From a checkpoint of a small segmentation model.
Model: 9.11M parameters, 32-pixel images, decoder norm groupnorm, decoder widths [48, 96, 96, 96].
Rows from block 5 of the encoder, named by matrix and row number. Each number is 500 + 50 x the weight over its row's rms, rounded and kept within 0 to 999. All counts start at 0. Numbers have three digits each. After the name is the row's rms in percent of the matrix's.
# conv: 3x3 conv (encoder.blocks.5.conv.weight, 256x256x3x3), inputs 80-89, a 3x3 kernel for each
conv.23 101:471561503516460586412474447484475481479512504457523521485456485477522490491572455519503497442521507428487570464487498490566538487509497503545576479445501519497474456532466460504461525538475514538444553472461445511438392457468476529458508438487505576510517477448559513489
conv.24 104:529513447467502501540476511521525436534531549502533593535563582536685348493534404402523669513420576480438666546569453512455355460537439436328462549491465521485495557551400532518424495537545531442519516458523606479450409558476485553523622479447533536468530577479555455565
conv.25 099:451486469513521437502547410459485388508547450491560463549424456564622487508481483518608485572489542516462544519434459450514531391466492487552479469509436562542507491457540534557484412458394449450651456486482480500501472517517538455477465515494465417552521487486510514556
conv.26 102:441527510456499627573524621536488546488457413389415513480499529496515472412485444701519471456530525362532475516467469534519464525507478453457424533545474464489479530567454535454515403456553439406475486429440364437372426425525500506423458412441441516581474483498476473565
conv.27 101:491500388484483454479444468481445486498433443546550444455439493488467509548537392549513581485506560593492579490582451469462497457426484486541430426501435449504555403492573443399566541462409507522502440452581561492522541530419418604403495472470536538466491541441509424430
conv.28 101:545499458521485486449519558535505407550365361472424486490454406536443425494464427478459530531493518506507413477572529495493490535591608519430453481480443483430499522497556521508480494571593549453523519574696454462457482466532467581498459466461549495461536576473515502487
conv.29 093:540522541548524482616436416520536477480463567477477509467487507516547540488425456489522398510451450445522568541471497486487462578609391453546468510467510450456570567661384457581452517490512517441549537497614516524584527570514540455515492611475496466470467505518436503448
conv.30 103:517533475479479481506522598506453506494486435481523503514356399522490412445508469501540335503557395409544403479467512531448548544392555411439480524489384566587513571407498556488494490465412416581607599537479512476481461507527552463466470504515504453566561477431435552453
conv.31 097:432529499436434488435509498493497544474503550465446541540416457503417592525545521500428535477475473563417512556533557510562525444371481551477592397466532428503494382532492504500466458508516469603587557505454535464502401465500487527520470499565532570502503532518621448549
conv.32 100:516500473483531374486409553445500538437442524427518499452560549582635502536473480474433516508440546552515673477506484465458517550583485457521527457456558482573544427512465503441549418479454486492481549551573536424557529550481466529445504424457559509476482517479488568502
conv.33 104:594483422501506451524480500558568563510487550503509397497527528492473496519369622581472457513538500453551514522511528556493513517374458537510528439481503526546567502469446524540441543387418419537455511524422503596510491534475495490512341445605472453509497597417558426462
conv.34 097:570513351423559413491402502561558588502489544528462596538618492525504552557507516528502538506515550505456337451450467530504481470463517511568527524442576475547491483406370503500491504498437519544462502492448582545598505443440559548443456573500550428502426519537522493519
conv.35 098:555502495496458478498552543495457554460466506471554581503453545449512579545574520417529398515488450488467419483591568577385476507570428450497523492444417511555414581529495502488572526630466464449417405593377491517378549572396505473542490488420470539509440539531460510489
conv.36 103:498489612538534452459505442453510523517542476615475450511461470535573515429467447545521560531529589588507393392457532540492446550416547518453505502544533490527459402416524493533494478523570506540505508534524520502499355429398401523615528560540514470580572470469511473496
conv.37 098:472467502466555421498520492497583441531486392509524524495497484502538470560483488452555460455412534507423511484414490447490574494462390518504392516455469510450472528404506492465465520506454496485498478477482545459388464447512463492423477494543540541478461626513493526447
conv.38 098:499448564460474514436519463504519501473516543500467515472504500504534472436536477547581451541482501551468473478457500401495576415433493505485484579471523507531476392497611503470546489544511592536570415462507420536469396476518471482519388466523489562441477459506529496516
conv.39 100:523507501466405473478476423557468525429451597426452488516486574480475471510555435443571444506513431492512369447449527522520499472504523388537453462516526529466456411521477519463523496483410388477501618517519564477504570449531603497505492532445560514507556436557512555486
conv.40 101:538488504480512485449488470504384376512505417572564628506409412484510454486539534537543506491495407467500580477500396546617526510553527503479542485507412509473467528393417458509544464560453511565540570455471427451523518556520511541418424523529481561489493514532492426577
conv.41 099:531415534441531377459475442494464526433559500527552480525496438538497457463415494460461438512545523495607510435494505514471564501484489458537336504486431514571500588484427441536504429496496496454403534508510545508612479567533505513545547470517443454506510546435497448519
conv.42 104:490518442499458521498482448554544559544487532511492526501499446432524502509495376348518470575427563512554582444572461499458451507428428527512463518523505452517531490444573409514569524423493565389620436510481574490535434603458522473501496532487514528525498487496535429511
conv.43 101:509491407470489504526486503513482515552529564498495458553441499452539557636484529533512485535482517442527367427500501535508491572414623445464395513515555518571565512443496444443471476546439543546493576531456575485426436470390549511422467553587508498487494491495403602514
conv.44 101:465486584533459537452446611530487461422510537480523602508498416495459416474463588403535402461556473505547493491452425500462451506482443360447447444534517472471559523463439518427551518458529439560464491635594619554512562493455537470515529513498475478481470511531462416490
conv.45 099:534481450505500469455513463573527581548483475588492534464462517587377491461344592608540495519457422523457521422407427541535456443521425480488581490496467478505492478446520473489412451455500489469442510527417387501464487503437499509444498454510482551514388499471412500535
conv.46 100:491544448536509579621518533506551445460462507499468468431455484481431460530521517610524447536479565471520492438499478441421476551559452534433491429500617583507452535521538455484491575494459578530551555549596486562468444473512388487439462565494436536519509518548512582431
conv.47 099:534538439466492549545509487520543558553473431521557464574603408498549527447452442517489600579477484522528405468434541513539434502507486476469478510468582543515466437413494495550455478505351532395519583482425529471477454449459597578398546502527497488523481494541456567492
conv.48 099:475510494469563482604484499491496519494453450445413548471403487478460430532477541525458472521465431558497450419537496457409494502549519496494440493489509456471501599537629496520533542447456547497623537510560446453502521567445449448473383470511427384595453541528468425475
conv.49 097:552535552446521474511493485509524536542536495514488443462462610473534545500416489393530538518500466411533459452535462508481524565502462428560531466496525492535454532616474507525574434428479569410491524499476452495514510532494496593502444536543517496538594520537502542554
conv.50 105:463417403510457495510509490527476499553531445585565485528492523520495430609508552567616428550575499543514575490443529499432448471474542416443547541441512472514552466516403483427401458499576479503518458532438495438536446445486501510438330556460471517475494511458438618483
conv.51 103:457481491507456469510369491508478490498519478445536543467505367467558542534445479574500509478423521494511449573403385457609553481512417577516519494434502529499461464511533442534476515526568535443561445519527376441535484454614431436543450432433488432469478579484457492473
conv.52 103:374451462534532551517501472446517505472515492533457513474400513549461511562476507499450554537490447570423526531493512433502570520497410467565567470438500544434493442448463426488483456499561401500548477461459541471517525478544418431562485519510417478511494493465562497506
conv.53 097:525445438459443548517580629539586522539519428529482429547513446513462451512560512404568535409529537589501519455485536470442445503476422432619491580504465443476422539483545526444415515499549471575534537492510483448549467484537555498550388514437496418536505531500417483455
conv.54 095:504452543500430450532493504441534546546559487468533478463436570537557563483461591496562614508528462583501441516565528460508482428536517548610517545532439542518482352484444441492461551525591606491490419461557567434370371469582568459393503438507491437487562471472496444498
conv.55 096:538442451554478494469507435473515534497573514418637475517507493519428449450666538459521453522476538525470629509489527452399453431479494503515479494483506475496514526512555393464571405322521478542555550542529547554522513419559493447520503501466470582491501562552483625397
conv.56 101:441500488508522516513518483445525573461519457524473514512510494512458476550576538554493520460539455487562501455568487483490531628542526435312444463438423516485509504489523535457448497519559505517455435518528460554507543437496537435487473445459494574506517437434547441429
conv.57 096:525493488499455507562531465460404534490330491493585557498580547485325534498590475589385501442475551477526589492442457488507458541476485534516436497474465412513538450557493480472544488499524533486492496465576411540503535505427485526386471567490471553525487519536473498494
conv.58 103:489524513466436486485515494478481496535517461522438465526509460514488550483460538545525516487502446586521511559495493460506506521571561464467522482502439491481519504531522463581506528583490466403613568502384523560526429468490444525486423455493400481414525503463426490468
conv.59 096:624421546490537503493434461487544626520508481490557467472407491491489480589546431458406482510528450537602515431452521492533485589496519459500501488512522530536501478397476490464518532487531490438454504540525549546487504458514462449602498400438469564556475549427492381518
conv.60 092:574499536473508484570578526444574445505441471483540449517504456502479505478529432551446415481506416515525307395546569626439505556436550466487398471510513458470432548476533570473599504437387424471447522513490494522406553519499510465513494477413475527535447594597370460596
conv.61 100:477487448520487446515424565407471466553457410485490480399537444523473462484414682514497473419521452509513421519475471567541415486436441529504603480571481432540439560460449565493517591428485517496426407451387517581492448459531520464533483565530503478485485474525427452521
conv.62 100:556513433564527495554494494477489506454481445530531551536468457589561541429565458536456520451487498483484458453523461464497478522574484594496460478388521501543457588530523474547394506569432508468459401429541515580561385498423576491534530562482585550516487584478466519525
conv.63 106:526414471553512425544491450475448536463526509480667487498532464478374557570522487559587501509497457441529447553498459550523421435546556494487477499605520499427510484475455517462452529484453529540584585499410464496498584558468541410566532473541460472497472511449466493471
conv.64 098:496551597537508488462415421456510542492478492515439426506521516444525520534528570535512528498512490437456485513488569537532454534511574482484593528510473457506634475586543509527482451432580511567479544521507517517456529483540452491552455549508456511502467565486409497452
conv.65 101:429455525466471574431495677447483447558497485389466440546471439570490500546550423591587513515473515467521401505431458479567510497389503510522513521441514482597537582466492537504445531486560506397495466452493501471552475485437500495414446483547422426541495402550544550446
conv.66 101:418500466579482552568503508473369510466434560533403520504425465484451556539589531468487457425549474532410589427414454454422471507450548529573422537506454483489456497315441522479531490494529621560522503451442457449478510507487487512403588559491429439529482456560449568620
conv.67 100:519544514421543425544520527465506446537494458386514585478459548514468539484498520507504499503519487485458537483448514476497486486477474474537492498511621494447465520507575534499502520515476495529503475460403472523495529492541525516514503488499480521527544505558525553529
conv.68 099:533532432493510528412529445504454490510571541463431512469517479505538495485491477494454447458491500619418502501556518593448449536485438485456458486482414484481500483470386539441524425544546468478433491436486654497474462520529460567410590504389465477479599606509402540493
conv.69 099:459556489426544462577410447483473506419343492520520432478478535536503532506432513519500524479569501432567486433585454476531419487487462580450452522507606561542558491461411577505453478428420468527532563561582505506499623507456503520527460450452469558468496461419507498559
conv.70 094:425392503411466458479509448482529600489539450498415407338647597553541490556430525594578603538534464407498492451514464471460497467474461534558516547547462511516475502542575546539436511424450445476476468533368392534439550400365521525408551466425510507445512540605491514591
conv.71 103:540506465489444616593447474570518448521374426426445400627436609482560427532476454540526401458459518479484482519525521509533495472486534513553485510475529500436549494556517522466413473514606512465438521528571542468531563492559591571443474481469520519471521483490565459468
conv.72 096:594471431502482494451539539479440544527483477482464480539451436539471552473505454491571454497489585602526520512500547486539467559564465501546445406516446498441509577560526540565543569419407463541392464498575456433424568466537568478522578388445381483530449641488529467456
conv.73 099:399431519613551454441478461518547510514524573499414513548519416524517507503506517579580475514485538549527518469502498482432562526580503539422539510438574520491482525555516416485575565394466626438568572705573571480504566388507488504485504467426490461589517542412534433505
conv.74 095:435474444556535508527480403368509486506464482516504468553602552483544440498473512587509366531467571591523606482537569471467458558481463482492464438494488442500601579505442518381452469519436490433454444486448518479376547440637472554403499504520479382494527506462532527476
conv.75 098:498546404569437530515556477499543497403547527454561474483499495497529512504480537520500384507505541556468522570441473543387474496459487534508532437504560462499551519445400492488430494590551565511388474491609506510599525548531498567512459485472454488516483478508478603530
conv.76 099:500453551496434494520519509539534487561547499541469522507552511575590483541456438498492506527508495512463535526499551487538478584398420524464510466502557565473392484497438603491438530458524497526593463426499454543473518425482438458519502495472477417521552486443607483460
conv.77 103:484492413507536469440398494526523535599611514495487447628526429489488597574576522492458501444573517452562593513542507528478512510554524474481478528582509608532533573406525425477431588472554508559482485449536585563577532532428482551587535483570483494481431529464526530502
conv.78 100:540480580464496505431529434498382506510514446461500486474569424514574538420643473518442506460506544497565507507463524435520491462480519460398511544515454555517534481498510403449507462480440544500504437488508409504521582514424483457475501465498490508462520521507475457419
conv.79 095:597500566478460609424450618491524544569507538504513482498427495468540397561486451413522454523554501617501527584449495399568457395541514388496531463467546467546507458475490457591452527569465536513605550520586572480561585562517511455547447534462452441517436595426530464473
conv.80 106:465500521419538500461536546527456464546452537528530558513537408539481471408435495435553514478507531504462443576488473520519535408440559449459492503501460514467480471542480459469557429487437505495518438507523530472439517419489569602433576542391517498490534603491502445480
conv.81 104:557585547544509524433462529415491481468461496419487440471480462465504513452502522413451531436486530438560472430479521424522517516511560459483532458549446482492483427350318409409434483524539301450470505488484421446434539537439531498569613485532522516534542515514437494495
conv.82 100:530492455399490496459533492503477478448500471470458516485456501510485450498467489436462540548507462448468531482521525454481514496599494515461487532440496563420433409531509542472492559461562471543664574373416469489529506418488493517518507614476419486521479459499549470456
conv.83 099:516505483445456432463526459549431586436582456465519501496517562498580429519429454471619483492439534472431556444542558583463448561546495506508342507522428434422526465532593488471468526465524441503528474478451474486477573507518512482453485527487467466572495458540448535521
conv.84 104:540570553549505425466494392400503447526468487477541489472429389517520507521526492492395530503476542459487492541484522505459521429470460421490497472455555545491509501511421530488524491487604526490538493476509644474425545525522494495559544537487409495518520588529497456481
conv.85 100:573573457470516546493476418503525581493462497476481490421576463531451494489426449587545401450551475576472417482489538460425502484532490397417376483476450529493483446476576510573499500496574514499527373453477499457510484546463481441516492460507534561490476549418523561621
conv.86 101:584492486562453497567481635506486461461500506544507568495541436469566526493454523495549378462596485511511383461543497509384596505549475436412539503451386511547455544588383482377548432544458487499466456463433520468439565511494480496485483493504477476500572510456492471391
conv.87 101:430472547479508399482503474483447431450538430448365454544477495506484454384531515540488371510514445519453477407462471459469424478488440516501458507492445481508424476538541499488417448411349484435501548520433486549599464568471465519503396478466694617514530558491517542434
conv.88 108:481426492517556488504604531527553548528458489546377477385466573485426490487568553550471466533498481402367475473506445476514493471497487433523410405436524506501453484476480486563440533510489409472522382489485559543456532451410514601403520554457503566514536460489546434558
conv.89 107:505481526495558527481444491558532540477496573451372456496482518426521546484527487529441457566402398511467481426546520509419499576476528500467513498469418494530447556443536500393492549540540444533528573539553499476474454522485595559467455465451483479496556455536415542488
conv.90 101:499527485514460462469374433509416456534438522555532488427477604496494499511436454539452514481479530497563538570480500490433547482397397522475498530407533530503518480509430496436406514397566539520442478507470478549654623547482502493469484480490531424519488525461480462529
conv.91 110:550484475464518459381496406478533470418496556495441566536634509570558422549526512484528472509519519612534535538560571477533543511602408447431378513503530516453523531485491536467488527476493408431443465477532500494568459504556540499500470559505539513464569507517430513492
conv.92 107:536549537490523478515474455501461613463493525564424491515609444490533550422466599516371458419459466477419585486527533558515375541453523494502445459470437500452478514474411478379536377568577499515484454501441436408423511517512452555444587500489535538494527519516519513471
conv.93 102:498498473460545461543486468532494465530548427469492479485553505554408591557511444503483540483533433413494608538575506564512513401586458511447484527513500471460534525456512559543529550606452504448565522474479458450511570565444550505500472474498526594482477553424437491477
conv.94 100:449465489462525445458513476523544480341535512490491474459520558433579496566429505354507445501511482539535534539507521564513480519464519628442407503481501500528584529462476575469480507454537435441456400433478553549565456432490604470454446477498566556505512605441594520494
conv.95 106:519442568472566427450425474472561551386500507411551547489497498476619451521509556511465521457469510583479562456416521506652453449628588485439420448529528458461530512496539484464590495484468598508484457445473483515488425519613593480409526517615509592529421634440554401490
conv.96 106:447491559429462574580485580541482509578491485497563454386465514522440445522479507472412563519511445454519462460494484506498446615421481489521500494447468511477455498553496491433474532441455444487526534473480524512491531405455519626473511408511420541508501503508486517581
conv.97 097:513479589487614553474481594560524532522574503457595522460520508520481496451453497471502499516464483479485520486516524537415453524438522444419424501520572544518446380476436522478609403529441353583552496435488540565393566479521555519507547530490464510455541460585536428630
conv.98 100:440475440517543459478537432455526433453480506425536608544601481434606595539507495589473592525490521422548400515445504518498425541533491520588516469455408478406462616529466437460476519435667526511462540466495548490468472463475421539418489517546505506516552517435531460463
conv.99 099:509526550479495512500462456505526487490533544442369453563584522443508551425483464478440478513556397510512493477440551529692547502430423488488545499519496553496502534404502573620460460467513518513519482466419499558545412503536533518477450532430524559414475500571423450482
conv.100 094:525510569405503453613555513481504538402509477471546532429599554598552426493486479593477472477469446434495482475452521425502485503456469424459433440517568496461532483430478492496493444532542460447457543498500543449520474378467501476448413479485485456480473426500529490604
conv.101 093:457503440528513468491450464512536455581468553424406493456498490518481461492462458540557478501523446461440547550479529435461594483458362489529541497529495411558492608538487563502469491440504536462443482586532530440599449473510465465564525573472527535494476502501566566590
conv.102 093:487543450507517452447500499512581509486588464463485536423557528538480555455557454528484484466480486474436523447523485437426558516442527473485472403541477513485542467436578497490422464543497465508475614487412522475486465511539476507555515499529545476531476523511574447574
conv.103 098:508431472469480558574525429463446548506516419569470486431439492530470418536440419546473503579560415546551587482467459499498506480557450490455566482446498514514531529607520524455536501502477484499519582615626596527523532449505449413556359488524593493531473503520466466630
conv.104 088:391485509439525449472485455566523512514480492427510554406556548474467515536435492492482465503558478479516506534560482489574524502486534553524541528518481560517509519487512521477533510491453488526560499480565547482445545560545491524549513484500457533551451476470506498453
conv.105 095:574498411467503469495407433571527462531581530515586531547469505492519547522504502530478459565512543526528484511459546590455435508555454437407454498462555478519481522522351513433518407460486388506505449499490514462449445574601515491400403522447439517477499489525538419499
conv.106 100:584543612471415535515489534487499510457400454368365449511481458487463477443457523503498347512507518471397497489402505465473481442560523489414394486521452505511499633500502470378474440455486489413377500488468519498564476483446514508451429629551653525502587498422562453426
conv.107 109:569521384518449503519519489422457575446520515479471474542457439481467492515471549470574469504482455490424400472521499548599428465535554464468408427522444506472555466580545589484521527468434440491494493461477513615509445550468589405405538495529534488534554555433492493551
conv.108 102:529528418457612483558519502468461573540490522515524471445448585482508440443485607473503528507469507412476463482544496448486563512422511468467531553521573400478518423489440517516556456426576482546369578503449632510367464537525488570475483548528456532456432514483514431516
conv.109 094:548515476533398475517534497521555476474508493501528503573467527467498474476511441456536526449538554583458543495540522467523481489364568478537508436528543489422494508497531515488487450515527523495462465469610510576554418506493467624480579500435453514452471588481472413441
conv.110 108:567491622559497477371397558512444494474509540450538517481509496492400530576464455473501514525508493496504405541546485469440502538329566442478566482535507425490481438459512437491494529550415492509529518541537427396349428488509546437544627395433458498531493460502528449474
conv.111 104:545531478470490445495456494561486490446475522499444520608489505561510509476433466584467570463508501541461536475475502531474579470597550447493517464481461477444473385476488552563514404537485432533381548477465646520557533470528396471513524568503594593561544503457555470537
conv.112 093:480482445476571508442497541501492475482580542468516454459539483480408516447507518484537568514454503451400537465462488513459474515449443507481486511629503457417423526516536516431482460510564427644576504477522547360517508485492534464413459567486510539530440464548437505515
conv.113 101:497400468504480503526509456485519523518493447480556443479523573478509487530510493530481422512503526514518442563606508480372491464515429503526479485481443582476508467507584533424438520508418551450267477562524558501486536513476477541489461486487406457533453645466511505478
conv.114 094:498444461469451398516499563524608509508500496516443538559516516453525542552458515464478464406485497505464462557534500539459398547517440478454462485538532520456433488510496526559538534533491485482433415441542565493486470547507422567509475614495642521434504557488547577596
conv.115 098:549505456488504459462506491410620491419446504538495514525558415518507567491503539377555537520512498556575511467484502606336471534550536457461367504541513493537561597462443475557373446474547559503440490540547614463499493490514595456600540450547576518461460603541547505595
conv.116 109:464472503562576579591452427530445442545540464442392420534419538476430425489491590518514568534437432455482517538488529497471448534454456413475480494520479556497486523536524520432475527485440450442596447450433483524541500561502514557438416431469512422498526403460461457539
conv.117 098:462535529477478479570562525510470532495462491521495517473505522488500488601544468546517520540516447472502560445479526511688459520528495472473484494362494536519468523571532493450474464496450581539529452552488550527534529476422484529592517503530495524497559526461600567454
conv.118 098:516547490528454431506535502453511494506575411458606521537479479538450478467597408615499608569479481569449540474497482525458460526447540527494441478575462517437466505490552541413554482626504450512477566525550555512479392434481641579518373445515423553553510507499518573548
conv.119 103:485563500515457540481488657569525392528525490443428483351434542510588434503491406481447523553525435497472466470536514504351500470436460502459520469467431526554438522470474546413514465448498479474573459445466537529477458467527426532469380482450530498502547490530573453567
conv.120 093:482421464477396542537512435569631438435511510482605556450421501525523419570622482582503525441530516436466408523435534545523505477449447518486489490492471517450492452507548517512515612548516454375482604603517509478554512505441515539464465511484515403521523580476555552403
conv.121 097:545438402527516478515478524421491490431567595400619531543491406529625489570476498434628565471501441453543519503505517398375560529552551509463528496485504452547511514513509408489525446570528504570512459566482499456499418399526572471544436447480516544498601531382463478481
conv.122 104:488477490498439555502524543468493539519416408467447439514411490501500436513498553449515411532463592520532411584533401570526425490541516493457463515455466473516568545419544473586449599458512439436403422471436512446507442474468456475437513513506550590481589522467584474444
conv.123 104:540478527536557455468470412485536514497483507503405513535548469506487474514463473543488464473516512451471523529527472494390515496512497461600462492441461472462502547524482450650451569365534560533432409473518515484501488503516549378562486490436559500499501519467475643545
conv.124 103:355389575518493544554556505543544435459540521453472526456616455522556493532477449600457584556542565515473549441549571506545512453566478455416431486456484612510575511534487544571421507519552554484466622460440522532490423480538503509496531499518375520505483465453455452351
conv.125 106:427512543487487551492519534473509452482451431528491483503401601540453498506582470668484480510518494484544569503471509379509463556476542445408512509529487416535542423593576554544486568457492574473564527485554413420484508498552397463510442529496584516507447365508618535505
conv.126 097:548560497461458515487583476491513496472560519429416436519571522513474508430544505478590437502500552511519568452517463466378546456494530525543460411420594467514541445478518415374561559551400528464427398585514501488474489489492524441491520509499534528447523507540553451505
conv.127 107:497508421591507483405590454466513455499485560418454647562430421465468589460411503526476577495495458438540537464518429509484545450424511528461565518554381499541442532520448433404517561509497495533452540438542475480462552476385572533501480509461432511573499491537426492501
conv.128 106:499440514444415492500500478497470522525496472530589512470494549580602482563535346560525526499542584459540468472477492601538518509564411441465501491440560470453619492462540537456507498443479481580509475407556589488595443500509547514487599566546466419470475558482472402524
conv.129 096:534506450508460451462421458451512509508484541513478465460499478514468454457479509532497544501459487455517451495458501481527523530538497495561474518489507439483522527453544539580517540500497523514466449469508590496499441489508540524508420438508450460485549533494529540483
conv.130 093:458530438545540412519492519519488503550535524503524501491527504494501577534630414545500513522486492592444550493502434494415435429466472449504384472563490550534451438468395506389564511476495527473578475433514450457518454498478469449494536494422465466639593520553519422602
conv.131 099:463507503399452472585585531536494472460501407528517460558437570517532492489466493462597617603489432506456488475536486468521612521380546503539497463500553565532439435402533447624539543463427552448531465535401534444463469532475573516534476449524455464425519418507501421480
conv.132 097:492459444411464460445530468519591565534451484487457493481540537515475483565573490474495572536520497466425543474538463547683511420551667487600474475515503530454515541496502480493521506485474547494483567448435430568503512497488528495440509533424486499482495438558476437445
conv.133 104:419523485534531518419452420603490453556526436452467469459492488513528500508551376557490345582495486538454534486423456478469440538473496553493437418514457527443524524498400535512441567510457617523434403524548589564440503498528509423443454558504499474446533598461540456471
conv.134 105:522492561449499452497455509461470551434508496524472435444564483487413573516554557496463473473505607588503454470503539486502526549410485557520554493509477469482558461510492496404471449504530479560380463452425512488384532541590540481493533536573434573558479546476509511481
conv.135 100:593557471464466491429483554360508497493610475526454471564447434496508599472573514525505481581497500549504583389456358504484460493511535444418492548460487513522503527461549429474602469572495391455500448434413475511574488514467475507381514522454536563495512518554506505489
conv.136 101:557550489546441553558590393567472456450526477428502417564556482511512498552481397542552485540428456467381365443507502477448519489520490500500542479553546524443444570484510480460476485436404513464503480494482473525516495484456452417448447321536492463537490559579507706581
conv.137 104:544560499517404544480436534542465492510510496626519564539451531488486362501628493597504497497509432532514510548528446378586444400377555507548516580456432525445477502510451441481548515501403405527493489495411467529524434425599529483428544498579541554531486438506499564446
conv.138 104:539490497433518598458465501497470459505450522589406508447485431446494442501566580542474566508490454578440570544535495558390524496608509390529510488542476487530456491517519520500475428485549513563579453457486453491566439512516506503467550440491434426604557503528394539550
conv.139 097:417480353436427559547531432469519492548452453475497491437484521477469430508526547567432529480557447342522583551512498436482413555479558482451438425628398468487587544483436526484496649502533512561460512473471477485594494521516505492491478522431465547530504476461526537516
conv.140 103:570579661508494549517455488444510526437449570446521579417475503499448532454578502387493447522504538445562609492510543451458510530471418569586484470484474456495593492496548466408428486444440507496472590479468493484527455475606539437449535474539569497549558545512412546482
conv.141 101:346486522435524443394433441490581513491520519498524470535466434522503515576581533462526361549505532592556453485553488516481486520501485396423408530489477575488440582429596571545443545496461417513460578514539523507542444451542521566393508548500534489531538496548431392549
conv.142 098:475398409551479482437531527611514506466519416481460468449561502484448480502503487554367497547495476477583447474561533446483516506505507448504509545488532505544534474524573493522486513438433535566495426477470505469504528500523550501490515517446481501546422425411480534527
conv.143 098:432583579592489441485445387565491520464462458467474576473494584444543481410471472503437530480497477388495518497504465439548518474493503519527510513521544475548528533441523471508505548458422522441405525510468483562452547555421475518455469543502484479495488517522499579434
conv.144 102:597421529452549465494429509506514508495358570515371669485478463438480674454510583460391665458408507475400498503522541529472404512461501493536538495449553489454474449494498493455429542477415424503503563504433462514498577531511522439514514503510519489440510473476527478496
conv.145 098:511418511472410524516523576427542496469411497495521421498486442468462435479513544583459476509490514569469546479427531430549525436578615514570443537456476557476497599477515494557530507485516524464434508573478555429563445441508447495588537449455571463455636541470472574420
conv.146 103:530457533479517473587429588498560485476516575530555466517454492432509480572500531603551483518485492571467581502444477465534493561561460462454493577481531489513455470458537438506462525474431525546518579490464443568495512441559538522528558442541487518454388430432425645400
conv.147 097:501547516570456443418516465509400486513510518420515517415523456553453455581522525532466526468476449540434515489500488486387488493436503523413469486487543480470585505491411382398510547473457448552516427483480482470407497535489491455531555463541403562568501496550384613521
conv.148 100:493575488544558549487550515486494498421398383429436507499470511563511450500506416492606386494524457506500622512533491429441413514485499562406493458484413409542502595633538465472535624494544490501516518521545488542545539498515495483437500525448424499481483519458432523507
conv.149 099:480409506523560530468520492578522461505540455500478518499382552509600477541533517528542509465529549559632504391539511526375454466519492521566448481497412503534455360447530464507466530514528506487485478468568464450530602566546486475418465493548453448477448422526447439546
conv.150 100:420501548437497491543552492591480516499415496475412469523538548534486529422435545537373511483498540558613540490521490543531607419496449508477493510501606518456492487549532535514583418478492522526537490455618471498421440490457559622493516458428405497521488520523289403457
conv.151 098:483542452459499573473518489394501516522437504533546468481546477441499534512521463422466488566473412487557495552497417516563504493551489458540503513462543541472447470524400576524573454357470493454494490476439491494497498500448488470426484450437532457534426459649458458574
conv.152 099:376503462491536446490480559549510507523496439519471492455540467434479461530489485480557508532500543522500557545588507434469486549496499561488577493484539514501505594550489539534426497462452479412443556561552552524536473467501478556536401496538522477541548458509556508486
conv.153 094:472469483476472530589516443467568477494480502465472530432513536429497467532531530463572459481508468533509491512549514614541440495408437516557419548531508510400579543552471590510526525411449509534417541543600479512522478478564506488545521385607518476492476545481422475433
conv.154 099:521480534627429502440450531506582518609424519510515450474450541528426512504553540527515493550428476619447502435443411578578533489587490434495466485468471521455455445554593418550553502468443430429450472475432486450453489533451467434482532537474549581495486534471515460460
conv.155 105:528598491457488468578497511476479588488500497489470405552454452500482619518472439360592532499497507521468502417409568501630509462458515520497504520466545500451506496405453458497503559547504423434567542498468475510521473556484502451450408502467490592508533470506476446498
conv.156 094:403475481534521570461401354511548432492580464416538588567574587542526477504533475545511392491477523474450607538437508555464552529469529550548408491565500494442548411586426542568507487464510486591486486437503432481562462474483467545518480525455519546478439557483524515547
conv.157 098:560397468431442515448466572608531572556479484548473497557444474476499559515431564481431485463565522516590527481510485498416418538509562529564472458480495525504474491522490467511589576414452540635432473525534484526502554505492509452496520561504509538474445435470406462484
conv.158 098:485510482491463474431474520435610466502515521507478440509562504477498483580388431482496543493461564438431542514548479563617479507517457499438493552502531484498515561509526555473570500469437467470594455526569593529538517478541445511403498456532396548492528449413529354509
conv.159 090:511452500555474482447478452495497500457529442523469414484540358492442483473598458476518468484481492458462526481486533515531496496515491483556474544476492488490536443499570501587511499550532542488528508491538525503398506503461488471497473540512508510525512513509554466517
conv.160 095:387557520536501500574522426550425466543614516519500453491399507483462499519495470482506499489466507502494589632448451428562489444553521517502555531442516527522453539511652492585565496466475556561540495469503541543625558486549510474594501585497407528510386544461416574415
conv.161 098:584510482480478545485527536475520548584421451457471421480493452544493580523504438460501473503534471566370554526535474564558409487628402503445544498527428514437572521510635531399394647519516483465493609551531472490479562591405467476521521535570522498479452474468547468449
conv.162 097:537497498504493543513502512497504416507504454476541511511520435552452491448569585582465408502545481417551517588429543516595566485497554470464369506532525487491412521478539499508507494477527490523501523549422445480515356437469422535480467471513497503501552393391462424444
conv.163 098:404595478384475475520484456436460464472512497536503402577514449522487449502471516632531389510506526521599431496504580487590454556440590522448423438650477465485501518492529440468552567508545576486509554565485414555418558392574491505481496464511507405525445510559431422553
conv.164 097:465472503451503429534480577544595503433514513468444510494500424500487505452481477556511494502497495484535545504508550509475528480475527500542522528547515478524527566462424520448408536469521494566366441423475428480563450449489469626547535449445428490423426469528581485526
conv.165 093:472486490463477484527497542534479466449440520529515492474562526487514491418493532483485522502463517526499477493529487494502490501486559488502497509510500503480523535524551535512461479520524468462498526459473432517478501516539494490531537518560546515558525452538483484536
conv.166 104:499514492508532445520486398559439512539484447493581484544440514514542499547540436456476511517398525489615521457502482505569500473576569423535445519453509403460537436508506533502456505506561484488414501511451452518561563424449512449452463565502489424516487501526450527543
conv.167 093:507432409495500548503522526586592488494454578489522442463599431441559517494421499460520544514447444521440470471548506486518488556491511473528444490454410471470497450617506547525454472524456452442441498475532589551433545541446546489463479434628539503559480520514510566495